Rows from block 4 of the image encoder of a small image-text matching model, named by matrix and row number. Rows with one number belong to one channel. Each number is 500 + 40 x the weight over its row's rms, rounded and kept within 0 to 999. All counts start at 0. Numbers have three digits each.
After each channel's rows are labels from the 100 images, of 14976, where the channel reaches its highest value: "peak on" is the class under the peak. Only what is clearly more common there than usual is listed. The data: pictures of board games with random positions, seen at a slant.
# conv1: bottleneck pointwise conv (encoder.blocks.4.conv1.weight, 96x144x1x1), inputs 0-143
# conv2: growth 3x3 conv (encoder.blocks.4.conv2.weight, 24x96x3x3, transposed, each kernel summed), outputs 0-23

conv1.64:483486560541544501531377529484496490510584525473466483537468544536484499554491551506438500538534598561506435491400485543512556462526492494557406447495489430553490529524572551466546592511490503532465536499473430498421530509464525552445479511565494467542522513460577441492509475491504487442485529446556497451429575526481490527459506450488529484531523498452505479501444502492458506461494484556491517464522506499496497490451475535470470
conv2.64:496474446459472574494525482451500489486500475540542482415467471585510452
peak on: piece of the first side

conv1.58:585481472486555510461537560500497461493478425551510416504501442519575499448503569478458529572536466515429568581574513537617537545550517596487487517485508509535544519528412489496467491469471518479484543495486479523516514500462496518523479498471458474481513508490459535510498461486488568373512478530468499501529534523520512479503619547465527517472505483576490432485514513538526543546491530514548528470457490590487499473464504536503507
conv2.58:539545515509630498438547475475486489500492525491466494457493504489424481
peak on: board

conv1.16:558494488536458483504485573521537523498464497513461478521481454524457531520448496473396413509587519506494544569475427424498415514449533563530455541507422482537486497460576545467522476537448547495493469542483434433496485469527493440499541435509508480545463508499574495512411484447466566516457477486563482533510543512483465462509469511506407534429538517497513523488516499521454462512578463464473493498442479529503491546559462503561485
conv2.16:506553445454565550524526427475508501455495538520467511424486480497439466
peak on: piece of the first side

conv1.93:519474522432481515480533534508523451474492569561578515548427506520476547525496494484567495594579521547444508402483510494454433543502482498567470539521495429565506398506568470518410506459414527585499463483531464425484484476431511527551592530457492479525556507478537467455535467530486477428503547480509475549515487482475471512464514490506510490451492461528477471534490492493488502493518561508520461526455523539501582526491496479472443
conv2.93:541522482496578488503458455564539547445495499479476529489551456559455446
peak on: board

conv1.36:487509571486468563506468501583497515511661520514570510594470529575435496489554525549531518548503524549540542522514535533487491552504484548533491481466491459511509465521494496436472523463569534524479491534420548472545530447533519556538470483486491428541530466544493564483476482484500533452543491492439506449533452475510519526520461502464500518470558441512525503482458491539415476464468425505526521513470506434405490533452510416511488
conv2.36:472482456497551514510438453594507457562489468476492504464474567514536543
peak on: piece of the first side

conv1.65:453462531578431462485502437487521565535481537545542498481510521412429456488576449537541499456524451478498493475496573518453516533530518511484519598597446483515537500448536521393497508579505496510488488500487545478521458528501469466530489510498510495537589513511495421552502514539522525413553420511483492489483506516469526389499483453541533524480493429578530504493531507504503506455523488477516478469467448557561466465430514503528471
conv2.65:489506515481545496488464545446432473435510445465531481539468466528577558
peak on: board

conv1.43:535381542477501506481486532536453491489405487456520467504494524621442472448535470495533452526573480507556517464486468468506456496465504470569527571474498502572466485428495522481597475534447475434497449484461449415498550542480548476504476552422538424501517485529468493475508524486431485473490578505526491487487507507501471473493498434508509472506521446516449520504558497564470449546516498458485482458525553468508481469416525452544447
conv2.43:503473474535414512472493548446544474441453554509527505443516431484506459
peak on: piece of the first side

conv1.2:459525469450466538489497479542464500472474462451489463453601473457423473477446366467491476455465443468491504462523531437491461557566537505473483467492465503484475488479513581485530418500516483481437480428498439425407546539461514582483489472474495510489507494458508512519584549567436505548476509536536517490519462533589468517495485477461521533512543457439544474461465510524506465552522464444484465513467479491501450493475463526569538
conv2.2:560508579509495508480525501575523465418451527514465520467498466524552551
peak on: piece of the first side

conv1.76:471538405519508494456562454533530493436443533532451510467496466482569523462496508536462460529538457566466483472533554495529629537489522522486419559457507518500529448534502488538550525507424474501461498575501439410478549460546514483502502544461533524472506457470487552543537496489487465585486521577489581493526488479447504587520525466545534447467493512475505529450558527540531509475541553501413543508522536474528443488476541521507465
conv2.76:461518499519505522420555491463515447533489476509504415416478447485507454
peak on: piece of the first side

conv1.85:515455493526427506480463462505531479443517445542448525438459477564446473535454572440529437471512518450541511577474526508510440443509419485477472523426554453608545476485524518480587470501477486516485532468437454442509547438455541518452451519475501480487532554504497476522555525538525476489547538523502440480518530523466441418561532480502441472563430468503490536497532522568519533543523543485481537465508531555505522422505501545537487
conv2.85:471487485563430522508499575471479504477456572556462489464552464528486452
peak on: piece of the first side

conv1.18:505492520547459498547460471463502491528492590410435483462514501553466555451465471515447511509530494488476449474533409495480516554537486477613465535481539439465459565537564488551545397553481506615493498504519478413553539597572491512530549499484516492484542500497523517482503482532525468525466501515522474531473442489478502484535524452467436481471525503432521429498510484488472568547466470492466538468485541482440469514437520550466482
conv2.18:564542493525511494459538487511476518447497538513423436467477417558473478
peak on: piece of the first side

conv1.47:519512582461555490486469481486458563503476538517430530504486427492524513598561496527564487570459431486437529491470468478540458506446504543489471503443512542555461430429549461479586482593471519512487466500569502503564462459493497447510530500454486449490563567462529505473554503564465538451582521496501524474442518505483505486539571460439550509435524486536456506484485519495479483571544512478442445529552536491488492531563522525505486
conv2.47:448464451493505554516459550454490460476576530547558559489460468523530518
peak on: piece of the first side

conv1.86:480511479441512477488554505428509455461507566477506486485427547499546516545522531521488458432467495570581484530478488529519476429446509558444476450422440484572483492423519473544479528442486458462492563466531504438496500462572525466510462468479527452512540523541535458451463431454551521486508494468467454563513567569602469561497514449493461511464471482457545518449416467506494516446492463477576521475496521568469500518498461457489495
conv2.86:453492486423580555511491494508473529501576489474540519539503550515568464
peak on: board

conv1.52:561516538566537466477620456525495517473459560517490494491547440487475482548511510585484464509463514526564508473483557492589468579513546496495505527559498486497631470528497451602484516523538429519480540469578484546467489517579555492482494513526539508558477458459508503512486514615526467509501470555489450481552492517543549528469533541517460526498474447523480547507559496537518517507539476511497505457486449551445414476484491520473500
conv2.52:443518460476486464458525454499520489490580437424533474461546487516556470
peak on: board

conv1.19:540537525529493505540404465456503520542464573505482433539463450507482509577542539496569480489470459506428485495469496438561464523471485494518482507530496573478595550525537497443457477458510469549522478498591481453543482513593461529457527592544477528560531544470601494523433475521446489513462511532526549494489491487530552523482511531539452504526463558504499517572570482488450490507459468489511490532538591548527487523574463462481504
conv2.19:451459459498537460514493521449534461437582469468561526510538486527543452
peak on: board

conv1.24:481505425545476533441529575544590550528426505576443447504520435513453489472520502524539535515471522488508503460591548526462494457543536402450506535487526494442500464507488443469488493467485539522477554432548563652505526533498471508493517513461469395571481463553470501494571551506508465517501505518487540462550502492482507505519441534485463509510487521515537492491534440528531591496502530496465505445574526459522474531514518500505481
conv2.24:489490542437542538453515471501433577533530450443465464470468486482540534
peak on: piece of the second side

conv1.55:441478425514465499512506459500517501521447512520492541484474476471422486462474531487490570515453454520490457495624630539516432528506570504573583535518483474483515496505487478576499546477506497477500513477552521569525468556480457467459501458543449485510512529584474572529544475581537525443511526489555512503557443497492502501506531485480514473545568504497539516512477426532516501505547592579438521472421504480487431520493481501486473
conv2.55:544492546529404521468511459501463522518428479456453509482549466496561465
peak on: board

conv1.8:498544488508431516504583585513495456487521506489471483477524547458413493480441544475543476479480475553513505497548470594546402434487424468543419498506470529444518510507528516596444402481474464514518497513508507569490494507430446556400524507471456456471564473536476476480541459568499458548501534460450561517511469493534550514456507486492473492509518414423518525460513513522484474518520517546462519463453487468501488426532501488487504
conv2.8:496552526553539451480541496558557467538507495506597493482555507557530505
peak on: board

conv1.13:528504469445521453475473498447524551437415463506484454544455500567454571495484502437466522487484418554499556448424460466502456473511519525521449482510535473520450473471509519504469496453558558546461520482505490547434508437478436483431511503548509547447436509486524442523414531423512468526397479438411515500505511508499492473446536470470524458434497547478470474533507522475469499438456447532509463558450475466549447521512436483504499
conv2.13:453541440460466457534486526511500541510591503447565524537466525528461466
peak on: board

conv1.21:472590530437517496570602480526543479559512516543585486515563536521492513492484514511503465543550514521518557553485512517408579480560437592591519499505429514498498505522512513449517453589502531537449439505519454440453508517487513439562453592467505486498431460412561534498460486455471568473450563478504508524517468531493466479522543514479514478502530468521507497467458484485481504486463481531476505485525444514462559552516501486493456
conv2.21:493548447484568494500552492496488514447512513581447502466503471592473461
peak on: piece of the first side